Weights of a small encoder-decoder audio transcriber.
Model: 13.9M parameters, waveform 16khz input, encoder norm rmsnorm, encoder activation swiglu, encoder moe top_k, encoder num experts 4, decoder width 192, decoder layers 10.
Training: soap at rate 0.0019, 6500 steps, batches of 256.
Data: 39062 training examples, 42.6 epochs.
Rows from expert 2 of block 11 of the audio encoder, named by matrix and row number. Rows with one number belong to one neuron. Each number is 500 + 25 x the weight over the matrix's rms, rounded and kept within 0 to 999. All counts start at 0. Numbers have three digits each.
# gate: expert gate (encoder.blocks.11.mlp.gate, 4x192x192), inputs 39-77
# up: expert up (encoder.blocks.11.mlp.up, 4x192x192), inputs 39-77
# down: expert down (encoder.blocks.11.mlp.down, 4x192x192, transposed), outputs 39-77
gate.77:472507523520466519472514493516462502495526526518449534503559494478526562526512495459540483498575484471494513499512482
up.77:524490466505536493523480505474529507497472461498512467507441500514472450487484501540473499487439516525494489522489515
down.77:499535498484522518495514549487501481525551492508527480537503559525445530467514502565513551492453506506492512509509461
gate.78:485505495502516513494471515507506539503505525527525508454507499491552507530504489542518497525524504504495509500493507
up.78:507472441494524469505517533498497491504492487541501497557521530517487493506502513496492541502473484484497504533515522
down.78:484488514560487509500436492481469563509527514549503520466509509496510499542480483502509499514498494484468463493486541
gate.79:471488525471512487508450511511514540518506508477529554450443488535483476482501424483543521523524497527485464507511508
up.79:522518469546548536515534493461483477441504504506475431544518488480521523505507539506437499480451504488506523493487485
down.79:509501461453450507538455471552500475533518494461534522481521535499501492484514511478570499507482518492538512485495510
gate.80:479503480475532522545519511528547488534518490552551506501540530486439508518494561503506482505505514458491511473473501
up.80:458514500484540525528507502518527493536507469539536517486519526497431510509495561487539494503492521462480472488487488
down.80:487523481489482468465498484470514537480509457505459500530472469481486535488507469472477476491508516533543497547546481
gate.81:498509515471522505503538488530510509454492490486512461470527513474530496462472499525498536511504517457486481524504522
up.81:501495467528491489500448521459494497538516519507480536531469489526470505519527496469500462476494479531520501472499488
down.81:519482571545457514533540499497485530479520517543469508464499535495460520468489473520476500497524523484508498529482496
gate.82:509505484501537490474472504498547513512446478494528490472503503505506538471500497460506493517480529491507501530491482
up.82:507473491502495470500502501491519509515507545504502477494459505537505482525519529472507469485501497469503522490485546
down.82:532495519488460504467482529514538511491483485492485523494522550516518487530510531509485477501514488487522518485463504
gate.83:486438520508507498467528485495471456501457521490506442498551500519513450494484503477505473525541522534520491557512492
up.83:473455477498479515533547501565493525513494507508515539507500480489550511440471473488477495528492511559496485474510515
down.83:533441513449484487518482527519489453517465512496526542441467442530527472488536479510500505570489510471487452459491521
gate.84:512524485465506486536496512514485508436500505501493521523515487521519487511472511486438490512490540487515524510504465
up.84:508510503479496484484508476467487488497488519472487487527504505478488513478496503494542474480502497532498506510485537
down.84:510526500510495490498497469470509473515517482549498537519484496533460479470468495527499508495478470505506496522527549
gate.85:464518511510498532496526531483483463479498499527534482529523502503510491500498488509499508510510503488490468498486493
up.85:521520536546499532495487489458475501481479487524505481545515477483532501511509487523466484526506505511480468476455462
down.85:498493501478474465511477518532483471490479524502491533455481485520502488512510514511517506493474496501500527507502509
gate.86:481560507522515478505462540509502516479495474491543479489479492456478501471475529497502479495462498539494518495507485
up.86:497553508515475472510512541496498475514511488517502475485475510484514453526504549528544494467483490506510519511526514
down.86:486529499520483552440526489409525527527534486504423480526533514500511500505496469509496512478540546468523522556535510
gate.87:507533431505482486476508566527503454500480473503479498499522544561469459506512499533526499478516459497482542514510488
up.87:495481514516463527545495501467532506470530454489489546529528437510465516510543463510460490501544490523511544505554471
down.87:496487480493507511453498508516490572482473478536488570517552498476427553499487463465509545480527472496525511505484519
gate.88:466505508505476498513477463541519541477485509485475487481476475537495488506509515539496510506501487477507536495508506
up.88:505538499516514514507529501484469526515517533511497499518480518553499488536502524492525499449482462476517512513488472
down.88:475490535510500545512482452498494479528522530489502496501448498531452540515508477492497501504508495518506436538536530
gate.89:475505488499468499491522554502454523472531517538483468546485523517502506520527498451537528479481490480525573476550464
up.89:515512484533523481521520434483527478511474487506504526455525462477503488471502516554491468507533500510463452510438535
down.89:507514568532447496504529476484529458485464514481488509467554503469433503446515499501535459474500483516517446492513486
gate.90:504477522504478498496505511494542490436468495456497523539454455526514483502500472497455461475542526503501493565512492
up.90:517516468498524499498512518555468534563539521536480467461520536481496503524496514535528514490485504513505508465495506
down.90:503501491521513498498516480467502484512546501494498506506477520466542530453499489526527491518502496514501542502504479
gate.91:459465517487451474556456501525457472527530546521522472490540476473531510501498521497508500532538478497496452526459491
up.91:533484506496456464568480483483549456512526482564533476479534496508566530523539533500530464516563420473517496524528507
down.91:546549500517504495499507501485495503485521446553502478494530483459446475491510504470502514486550473472525488498554473
gate.92:463486496500507484490475499506503489500458443516498491480526488501474539536481491484478520459474496503507496508514521
up.92:464500512508518507490487474483517483507476462516535479509520490503495530534496481488506505463492480507524505473519494
down.92:520539442536504497435494535467458500526493503481468515512493520510499492516535513461512509477492466474546525542501562
gate.93:474515520514505523517488499549445551492480498492439488487493537523496511519519450514490524489482485538456541446475514
up.93:494498539495526518522510499522461510521486522476428487500477511513507542513493460528511507515481436533490553473486492
down.93:527497512496535521520457511508495513522488536487535493485526513513507487527523474469474491566480458491555510535482555
gate.94:456514448544514482518443502465470537544490468530506464488524535474461527531529485490489490476514507507492509457462519
up.94:516494492507491525482511479509478480482530499477478506457477487506479485487499507499504483470484499524551498502491481
down.94:526518503502522550568481520502512509469490503512476499531495527474453509447507520528498482431508515455470512502512464
gate.95:497494524502482489529439523521477458487477467500493471534526493574497524471450501512493508562501549517561492536498468
up.95:475491529508466500522447504517484462494466470524480460531540502577501531485450511516491530566502544515548474530494477
down.95:459474549553499513494546504522530501470496513487550497514511531574533487531455532511485472489542526540509507502554487
gate.96:491492519511476488509510518537493495526558462480545487494484470537492522507509483518472495491497535557539473491498474
up.96:499513497506442469508516509554472510513546467462530493491514491527487502491527486527441495502517533516539486479448502
down.96:550477481505502496505534499495517484513521522530529519511502519529542508472506515509523508480567503528551496479475517
gate.97:499518514472445499513495472444535490521480542536473481463522474519498479525488482486532535470510486491497483492545544
up.97:522513512494446517487499455468524521501455527445505506470520496506533540476491524476423506457472507473501467517495505
down.97:493521480514476526462582576465480485518478502501521518475489511506506491520522505469545509476446506522488526511491478
gate.98:482497525525490493494488497514507549473476513540503501527548509497501550469491494512495481497502513504478485537517506
up.98:525519449489521528485547511499511495539490496500489522476467532527521470517529457484468500493502505498507500469485492
down.98:547498531538521484476483441479536494506481480532508459508488478487504502521534485495493484501485472505518479493512496
gate.99:509519511519527491531481516529482487474502480465468477462492485511504475519499504507487514508502492468514527482515517
up.99:519509513507539488541488511520488515501488475475504503515513491490478464530511499478513492522527488506506522484511517
down.99:488534488480488486530479535475479473484452501471482534501492524520528506483512496481542514495507515516513530494493517
gate.100:517507498502502516507519503467500530518528502455487501486492488519478527487510543495538463493461503505519508470523502
up.100:512518514488509497513524482467488532512500512481481506492491487517476549493527547501538461482489482487526512512498514
down.100:495503556504499528493493507523517435541523475471539507494506528511495533536518484526461485502475516538446457520508490
gate.101:523479491527503460470501503556505499509493503503449480518491460470506482492487512542480510504492491488519465461503488
up.101:471524527483488522542496491503484480506515459474519571506514485502471511527474496485503495502523504454476486526504512
down.101:507463507472498494512504517530503547505467509499429484492489568499529508483515459502468519486546516491507531482525505
gate.102:516489499505464434462527483479481498493487513528535465478467486458530484441467496506494508480519502516536510516444501
up.102:477526519515508508514476539511542496500542488503474527538495473455558531492501499511499491520494467530466482498560520
down.102:507533511491473507479530504487516538475501497485463521496499523553481511529512510463527519509482493512485454532491525
gate.103:482565472458492468509534472500463626464512510520504516483525568463459466566454528453537482546467600492541500555476493
up.103:460545438466509541557537457487530581524473524505510559504511527457418473622517602468468519557429562518579493450454507
down.103:512486492551489509452486461465497507523471499480468470496479469485470482507505478488482502514576498535516462482525531
gate.104:512525506508517508567510475532482511502466512500515473514508510477457538517465513548478499510500482529487523494481583
up.104:461510488494508461489536532465498508482510469490500522494522476519528473474542518458511514522472519502526494521502435
down.104:520495465452494517450506543480505490528527493535498506490501480479483507476529515479461518490516460502506504474540494
gate.105:469456515522524450514514498522502500498465436487474453528554461497506500507537518538540507479524526508509527513525540
up.105:487515456479495563522502534466483505497528562531541519513461514466534518509469485473469493521503483518503487526483459
down.105:509495490474473542540590517497494469518528514478458489529507545515461488459470501492515530499439508473506471519527517
gate.106:526465469487489492504494564518494515523489454504512546495519477513469550438484487491472510523467517491448540549446437
up.106:545478477496487497487482525510468520507509429522489544481497489518491545462528434504484503526457510462457542561466431
down.106:474532503461516475502520471494555492428480455501463527503551459499479541466483533497505469467470547475502527484458538
gate.107:483460501505522442515544479462480478510472514516488526503489508584549490537476564460507508507475496475553543514441512
up.107:494470502515512450526538482449479478514475509519486523493491498574545497538481567460519521507479479469558538536451512
down.107:491505462502566506526480511539438495460485469506533468497492507517531515485492463520476473480524494536514522510504502
gate.108:536473506486495480524490485519497473480481491472483533493503504488528493457507511459540518484485517509464488494489503
up.108:533471504490515460495472486506497474496522517469487521494491535502526495510486493460510521497531496502472503505483484
down.108:493492507511481465453482534544487500503499492461498505498503506524502496478490524504504504486470498445480465519481529
gate.109:506477468521497499467496511499494472501476498524530478526497510473477539480504491538502511503511485456490529518454515
up.109:502465495490470513497529520505519474494458524533508494484530522519474516521487503524503524517494506507487460552541542
down.109:497476511500512518488502475468452529467488502536506505481481555512492529453470472495475509501490486532534482530497504
gate.110:469486507525527504481524501536506506488484498537544470550545455508492516489442465547521528491554453465520511506479551
up.110:488528504519536521487517465514468484471481462535533482538560478545468537496469459515521544440504454462536503542502526
down.110:531505475512478538514510540493543487540500499516488527518535525533481478485495517532479497476480488496484501442532477
gate.111:426467484524496503493507524485458494533513542569520464515503462480468527523493518492517504525487486509520477497529459
up.111:579506501492517494482488511521542517480507451435505524496486536520524493484533490512487490435513500509459535517446561
down.111:498471486479527507466467540511536506514484545562499536490493511512513494544499484466495522463496459492542475504519531
gate.112:501479462451502493477492510539541483486519522500482499495512469504457504514466520488452544516446530478532471498488460
up.112:508524528552510509521512478456460516524497494514496502513510513493549472484528489493537467497558492494496515527475538
down.112:506435490475531478513449510555470508520496510549509486523475495475493505554496506503473536497459488529514523496499462
gate.113:478507467476508489480497490548505506515495496479489462490462549520510486458494550502509482447467487520503505500520500
up.113:518504516495469480523505531514495475506501517472532485532533451479480540494481503484541514527490508502471469487492488
down.113:528503530486496477499501491531478479496456470437503468493469474536481521493480476518519493490518491515502479504525450
gate.114:501549499470493484501507500490489512498488493477459545484499472525504470502475514491493475498542519507525520513471473
up.114:482525494496482477483498467530504510503471495521460484503506533509496513550495488496514505527537488502545519490503436
down.114:467472538509535531533477498533500474470474499467496492508518467499506473513573546490531496506496473519486475512517492
gate.115:493492505513457484497492497515489508464456500488481481493481513517511495498524467558495500506513492523499490483524456
up.115:499480475494543492525529531479499459521501490521510483503525483481508480502485510467513508500486487494480504541452506
down.115:534463437520524561531461459517490499515512513530504487463525498454526472488522530495505496512484523491477491489464524
gate.116:496510491506535496485510537463482473493486523489477490528519508500499490482476501510474513504519521498491478492513538
up.116:505509508498485483503508452530504511480499469520521504503466484502504503522528494482506488490468519512519502501500471
down.116:489509478491481492531486466484492496447502518530478487482472514495485501520510502503502501486511484489477530498453497
gate.117:528475524490458498501503509491528518480472484532495497503494492490498481515523498506491480517483479514488497497503513
up.117:532493521459490473517510531517501536507498493506475466516512468483513499514503483495483502509486450489463487506525545
down.117:528524489487491463506465478501510511525486480525503474485464470516489499478464494476462523502522492505499489490505512
gate.118:474473520499504511530486519492526522521481517511529461537503469469505527490534530485460511504529496550496500480493564
up.118:522472518519487507526478499499526503543505521490534457502495458465507528460516515472471518497538481552509511509492562
down.118:503519543489520522488510513464472523521512509515502507534504468525515466517464453462495515482481500526484473528480483
gate.119:443450479462489455575472526566499528490483526519501535457539460535469487507466515495460435518506535506514490459500448
up.119:488456525534485429505512554579474492512471474395431465478502480453560474471511534526481425557566529539483528509483546
down.119:510457469490511465535517473494506478471484491468494495530510494546566455508479466526504510533525507522488472512486534
gate.120:493503484520508472478538496493509477533440500522554494512522481513493537480503490537525485522477484492486537532485487
up.120:497471492499514500466487482501505530499497507480502485485527482504514481460490504517513496522511441495472508510497514
down.120:466499485494508475532524497509509500523508487489484517490504497505516460496484522450496497515491526525528518520493474
gate.121:496523532492505542502521505501501483500500483500508507507499502478504506489463499501507506493516530525528518523475516
up.121:535504443548496505512478487456503531515490530519489501486501497514500512458503520463526475527508491524504452526500493
down.121:471517526489487551487470488487512489465483491496471510476503460522493485535498507469485509494478529504496514497509485
gate.122:433492532501451518470498519542503500559481471562526498470538494528508482514477510488485513512547512579493504494509459
up.122:410512575507542500486482522470525517476513499509483500467500483498481490512469499505527474513529491474465524465495474
down.122:537539487466477465490525527515505511421478518572488526529513401555477480465494492493515475524525494518496466474477495
gate.123:509499515507501460485463487534515532529484503481514462494505485510472526529464496545465502487489471449520515486468500
up.123:488508483493498545532542515459486481473527506518500519487518529498528468466537501461528495514505536541489484521536505
down.123:470503514504483499511512521470537497520488488494506512520457476547488510497523480506497498467483507505475512491502479
gate.124:511501489521498509525529495512488522482491475504527564486469487491526479515503496526483467515486484484505483481505498
up.124:494480490481488528505524520502492487501500515482515504484503487492487486496518526511496515536498496521485463512500507
down.124:502487500488532516519507497572496511469509519510499494511494512473551504481504481485489529500507510506467485504499514
gate.125:535477499509516518505520510521494529467505499502475516464498503510507500488510472500486508488498487473501516498473498
up.125:527509486498535500526541495505500517479516519490471510465500510505477490502521491519493508494517497472511514491490491
down.125:444503537431521490541495495477503494489506486508519483456502487501535529524525496465509490516506458488510522495505519
gate.126:494460495499487523493544486530488524473442509474495487523451513508506532491436506527517457491517481493496499512511480
up.126:501469481514514522500528525569489531499460521496511493495469494486490520507458509523515478504547508490507522485504496
down.126:489505494512508490508449508462524470519498482538461530501464513506457487501523507499499452519470524498510487470504486
gate.127:507505494500518478509516495466493481518497512498494492503500524502524499509510515477487530520493498474520475488492525
up.127:525496484522483471516512510467488477530490559495546509500480517482548511502496506503496560528513502466503520508494542
down.127:467486495448519501490455526472505484522470518501503513468528502457473502505503486516500504439492476499511491518467510
gate.128:477532520476481484475473530539494448516479502451477505485517486537437512459454494494483480513485476470505512487521529
up.128:470527508514471482482461538522463455504473501447460503490517480545454517476460487486492477517497470469507510473507551
down.128:451506515476536497498500487516543475513504468510497478503445464517511529461519498538453455459488497495536542532517511
gate.129:523444490500510493454539504536499520508522525524479459493493534504474477521525547535448510533506489515509513505500514
up.129:502523478489486484486496487515489479472526477537563498515491527498501511488522475479512520472501493512507499500485517
down.129:509468497545478517484437475490479512486507513495531517513507524487508483524484480504430474467503520496501465500499516
gate.130:525487522500514494501557518496502492484482487512496452513485533502522522508498534512490557523542504495511556521450497
up.130:518475463497475498523517473526510518490468495504470497496508558569477545512467493505486517491495546499501513487462515
down.130:532520530493541528471509493509523486483472485525467500539507503486504527539510481519470452539485443467525520491494505
gate.131:503554516502466505445505487501515487475516501522511563458498545515511503479531461501525511501546448464504523473554493
up.131:460467508483449521493465503528531483475505479507552561490471503473504528504546559554478501466498510523517515489473485
down.131:476493514457537509561487502530509488478472488468499532480510487515496552480499478505512552482497511495529533479493509
gate.132:502495482499486447481532468554522506496477493511457464493484518496520495492543511471495546444486488538570516529520500
up.132:516495506509512552504469539438511517517527504489547526519522498495482510524457499532498447541503514460425492460476485
down.132:501518492455488525467504486476514456553470466548506456476469547524486526469516466498504525519500486524411475493494515
gate.133:524484485503480507493524497526481483474492519497486460510498535476539466502501500541600472484544528458463521539485527
up.133:518495498490498501486505501500482467457488510487481469528514549489548486497506475518574508489561523437503531545480524
down.133:506472493437458484499500485500532508478520529522505524435491523486503502455481474456479456523510462480454494493520452
gate.134:512514492483489458518496511504456493505501460461486496485509512509512519476491496503527489539527480497493475517488538
up.134:536460473508533472508550533506538476458507541510470555489513494513511498476501504568481511521507496526473528479494510
down.134:473511498504527459522511534488486573471485527524506505478514552530566488546458506474432477535500482533508494528501489
gate.135:510534515473494484524489534539501489487540513460485450463423504447523512519500534536502474526464485469451486499472528
up.135:489529499464504515536481539516509473519538524454433461467448502469511496470484548536506477515478498474459468509496499
down.135:496464478491467504541530492474543444487471529479516500503517499501479465433556519511442521530535463477495548459484510
gate.136:505501515509519486499496470507497545499502547496533509515467515502471503517432513482474479530519501535486483507492503
up.136:487499536472490465456475530528512537518541499548461525447529510481508504508478516470535527507495512493497506467481502
down.136:475516500507576474519497478494498513490451493527511496489485484501520490492491491473492550452491534467503469527509486
gate.137:481478500505490477491505495525536515527477473486473465492474498493475525570523485545505468494509535506494494531519527
up.137:506493475483524526517488498474466488478502534494541507533526498505516504446501495459480545479505488489534513457479492
down.137:494516491494481509499470499522528517427475476491502473511519524479468477501513516474510526513473476509525493469480520
gate.138:515472517505525474499491483517480503508501514526458492489485477446485452516499497505466498535510528500499455543492511
up.138:500508505474493527538509510523522520492488516482556512509521532567506521498499511481523506508515477495487519478514464
down.138:540497465507492511516491518476523497461522491501524496492500514503462464523492482503532486541512509498560514539506520
gate.139:488484501539518480501510511507512512494513473494495484501467516516505512523486511532513522480464508539481525502501493
up.139:492539469483488536513468499486465510508532514488498489502555516497505507469517516474445491497504521505544483508522521
down.139:493533484497502501467509523471493495497514493482491506538495498494518519483472496443489490526513530521492532502500523
gate.140:493473496481480512523511495513506531472507507531528504564481474445491528520482513510465478529496516491511518505476514
up.140:449496502509519496505492499512473493506538488506499525520502506479495508484508496478482531531504458529521496501571513
down.140:488492489514508467500499531529496507485458504485510510516470491498484537525515509501474468483522501536508507515483475
gate.141:505473515525518503494512509530491493511474481534532492494465467510505499523476506503501491526506509492497494471516494
up.141:494498514493516501483505502500521503499523484492477508500517509472492525499488479498527479513506521490485505510466511
down.141:489472468477513509539487491533516523526507512514478491533511514491467490490497538474533482514545500460485498474469511
gate.142:505497497485457498504473497515532516524544490473518528503531487481474492475494507514506512513483487533503510491560523
up.142:487501485519547512493524512479443481484455508518498474474476502554538505527493487489493493495512525448500494522453488
down.142:503534516494490489485510513502502468522501526494519516497491560502545508487481472512461490546509436474508499482517519
gate.143:476519507526546480457555508539515454436494490504508429494473503513534507550470478529524507505527480503520474513533499
up.143:470508501515548477461559509537537460447481485506511444514476498509522484546455476524515497508546518489518468510538500
down.143:482492470534514524492470517509510475520484501544514501548500484491491508502508507545547505493490509529512488442538443
gate.144:495544497481538502514514478513466519495469465521473481518522516570463478534466450483474482529522503493473470566510469
up.144:504533493479511529478541511478482489523494475520490462472529529528502479531481467528482489514507486530459506551476490
down.144:533494417555465477468512475467515505483479517550494477542536502512504489527517492519508469514479501496516491496490527
gate.145:482497490468502487494492494487541471530485457498474489482493514521516479513494490495521510524509514519501474537524505
up.145:482505503527502492497510491514504461496508505520493522505491515519465497512502472482554511485488520533497494527488493
down.145:486508502477492523492468490518520477500462489493529484527524521458510539488491503524495504555524504503500545542522533
gate.146:518472490533505485518494479470494483509528495462485502507522517492535520521509498528557497515518506508506504557529500
up.146:478524520493504520469500523525509498460472490545541481517497476501451512481490490465458506475486463462495502460481488
down.146:490497485498489515532472477483478494474517531479524469509516486470517476488534516536471490514475433469470557507484529
gate.147:478518504490466560473618486512430559487517520500481522510510487507421523521482496486484458564508506501496470517468462
up.147:477500486489492555511564494521409567524552499513476523494506470477456494560493518510482460509521537469498472488471449
down.147:506497514476515524457524475499481481526507431507512480480474526490460462469460501511518542483519488479455526513540481
gate.148:509501534481533479457486509487494555491473522485477485496524520476528486492500505528551520470479480542538511493506486
up.148:481484526529523495478528515510496547479471514460486487472519482469494497487541566501526553503489466531496504503496485
down.148:513501518499480507511539493523497466482465473539492518508482491483481519517498479509541516499532455444523500526551509
gate.149:518506497464505509516481506491542483485522500485513532475464481475507484498440519488487486513517494480535475472479554
up.149:546513482505473485526504491489519500533504531478478467500519477503512490494484477500477464516482543514493532516478486
down.149:524501546496519501497487513532498508483540497482502514481531480475479474511509521524470477518479490528537508510513478
gate.150:540501511487522475489528517542503501535501528497480497467534488511496504462538498520489499512497487486456512511465470
up.150:500468514507441526500487473441491487506523498538502507548483538480501497498508512484492488524528494492499463496519520
down.150:522479518510523456507477525522521524516475508518531492514479448531520498496487539493522512491523520556519506507525485
gate.151:536492522494558431537452499495506505499505485493486527498551509530499543520555520529458522498515491502470506506496489
up.151:474514479482514472499463493453547460469485509505564509497497552497503528507527503498510545554474501504519435530520515
down.151:465479505517522520538463503512542496499537512514495524446527606570535450469464505503506531509493518499463485469494521
gate.152:467521516484523476516496516527489484529492452465486481515526477509516489486513479512522501521513481467492501524526559
up.152:458489521486512494512505510530496474514497461463463489507522484529519495485533467515498505510537499453468499528537534
down.152:505508493503498486498473538503496504496517503506496508514499509504508508551489524494490520503544493548454516500518494
gate.153:494485459524501512476496488493493504486521518497509529503510497480484477472503497488472479499497505500517477499500465
up.153:476491530482473498520518502481504483507511521504520513538493506505495495478496492495531525505494540522472503494523490
down.153:494528476505513439491492501501474504490535516490511462513499487507512474516493492466483496503511483517484503486541501
gate.154:469521515458494479504473473560536498570501474547527536472584521458562478501455495527496486498501579514525539454509489
up.154:471520524453495463504487465561545501553508466533515531462566517430567473482449509509497479519489553508529526461481484
down.154:505485530500451489471535491516569487509485513506495474532519516555517501526445517536526478501489548506511564458473496
gate.155:490516524504500526443473488483473484469499477477493536468500478494520470465531484498488517497467457501470471493522456
up.155:466461507501477483494484474553482480493499514487503497483523496510537513510469458514489506539493523502470501507461498
down.155:497547535526476485511496497496521492510496469506498527494485535455491505535496526516505551493482478494497486519493510
gate.156:480485500477493484486496493534517491519520515489555514495517516512522479529494500502493494515502501494459494509479516
up.156:509523453479483503527474500515474488495507492510509476468494478502500518490487483508487512472502519503519488500519532
down.156:508480525515490481506473507480472520480504485492516515507513486457505508503483483531493539520514506527478528506487525
gate.157:492528477563487529501535464530490453494490521472486541524493486467482486472522487494500518539530536494496504491496534
up.157:501525492559478535480530461518497460509505515473497520524491492466482525492515506495496524535521519483507490493500546
down.157:435533556466522494440565504452478508512518504504480511503554514476446471482495498519453462516508524502514472526493481
gate.158:502493505485512523536510498495502529481519488471453479523493495513495525512464504513510483478456499515495525531509531
up.158:487481522513492503529491473511522469518493540521522521492466501525481499482507505505524497477483463531484499514475490
down.158:506477493481527469513481510529570516486539502499490537484522533516512509490509503527454502468493516445507483464507499
gate.159:515498482497498510483490508526527498480497457519473475517523510519490512511499510480504538523477516501512519447495515
up.159:516530480539493482473473497478474516528493540552548509501466509498493468472478478501456490478522492425530515531515509
down.159:505487516531493469543491510486542483478480531490507532448520499540538526498581459482479471537499474522522467516507479
gate.160:520514482454496485516516485537458496471507513472522464482498510498493524503480508527516477490483526497543507539526523
up.160:496493498545471502480495528509521506481509542525464509501464482499494479484498476487493528528512498533482491439482510
down.160:508519522514472479475522544502481531481514481486501482547513490480472549491458507487526530548522510492491495535473483
gate.161:473517458477454449508537485520473544474513545476546410537487512464516438487510460484536527589527536540489444522435527
up.161:479460505502465519536433470498507520538466519464502498470459534439586498497472542541529538509501464494526482466443521
down.161:500470508498535464506445550447504509472541463481506524462492498511528496522480516495471593472433481473506545523499504
gate.162:538503539475497477511480499506490538489495500454503523500499487475485522519521495522498476490531512500496537485477504
up.162:503507483513519468509482513495484521506486542479533524498508465500483559496503473494527472489535520482495525458526488
down.162:493498480473505480498547504501502530493481513536527515515518522436481514566480463531507473491545508470481523500484499
gate.163:472535470501542519521508515507500471512505519493484524529493550457483509515466546562507532509526476502465504500513511
up.163:510435519489462481496493471492493532485498476517514487487511463537502513466525449459471481481479529500537498484498466
down.163:532495485509471480510487449502489481518517497510480486546448561519480489529481524501496476511506471486496504490486508
gate.164:501502541445476444464474503520530467462477455508508483496461513427593548492477411522544500486548426422522490521536484
up.164:481491501530500493523463555519511499494491532462507454480434454460517538477463456507425517510521435478535496506498528
down.164:496501522522479458489515478531492451519487517549497447509498501461424473521480487506535499533529490529482491533464518
gate.165:494516500502517492536516512495494501506480504462499505494521489504494517525500467489482499509447515548521498510459486
up.165:523500462472503521543505559466505561530456503517518505487544516489487487537514491503510519475506522522488525539485483
down.165:480523497545471487498533508525505513499547521509502496503477512485504539509500475495498478470491470482434509461484526
gate.166:509501474506533464509509504507474520513509512515489460470477499509513472469502499491427491491511509479493515485505485
up.166:499519473493511475508498562518472481519487520528531501495488507526577488466511503504474495490465507460532495502514515
down.166:529532510528495491498511532534515485493471531511460512532538520476516494445493457517497496505506478475518507462488485
gate.167:442482493528506514478486527508486541563524501543523520498498502523505496518426529491497512570494534465497536473543515
up.167:580523505471493491515529465509530474459457499453485474507488499489508474496554464516503488441510478539506466523456483
down.167:460501528488516472488538463493485514466522553516494452479483522490529453468536488504482474532499459509507483522560508
gate.168:507492516492532503517501513500507482500511516494488501479472548520477459471522503496495491486514502473534495496511517
up.168:472493485529491525412526474517467539499523500546491552546473468522516507505497539495488502503500510479492491511510474
down.168:523479467515522549485464508484486517540524518525526498515557494494486481499470500466486484518492470497561498504487522
gate.169:507488503491491503524476499521483459475514501517495481464528509509513510512466510448478513559470501507466517483530483
up.169:480483507500503490475477533480481478486492497508549522519487510523501495468526488477489478493483491458491548496502550
down.169:470499522445502491479505467506543493504475522536486520512483560503457449502516493498535489462474524521511518461498535
gate.170:489550486510491499528501561455467522510533496506493470450471517515553501480543531472559503458526488500491460504418544
up.170:493517522535519507514476489496520490456525482511504451449523535521567508473515532472533490472498427496432458498457588
down.170:506516476575549525476484450489507501459532501539509476440534525504531494499499460464572503515549473520517483504472565
gate.171:463505484491505482479504512465543478499449528497495534499500472526519515490527534521514500519487483521483517502498509
up.171:526521509525487535493513502543443498514541472513493495486518531489496502487468497446472520501470510500497481500496516
down.171:517507519525493461463444509496540501472507507499514494498495524509487529504540513485528509488488531532532530522497470
gate.172:494489533530496497453528529471518527490477491494429490512467497519509518486491513536524509476494484470497508478473521
up.172:487505482481501512535449487535470475498518508533557518479534504483486482507513492466472483510518493529492487517514475
down.172:528462508526510452512519507461459483467501522451480471479519518495498507474491523511491513495478468476477491469497469
gate.173:518494514481470519544483535461490504517475523491511524502489455516463540463499484507535489494512415460487512508522437
up.173:494503501507526496466526473524505495500535483517480491479503547472531458541510487496470507515485573525506486509488560
down.173:503500464498502525514515485514475489538533475457527453524488467524497473508485504520539477529508490494484529501525476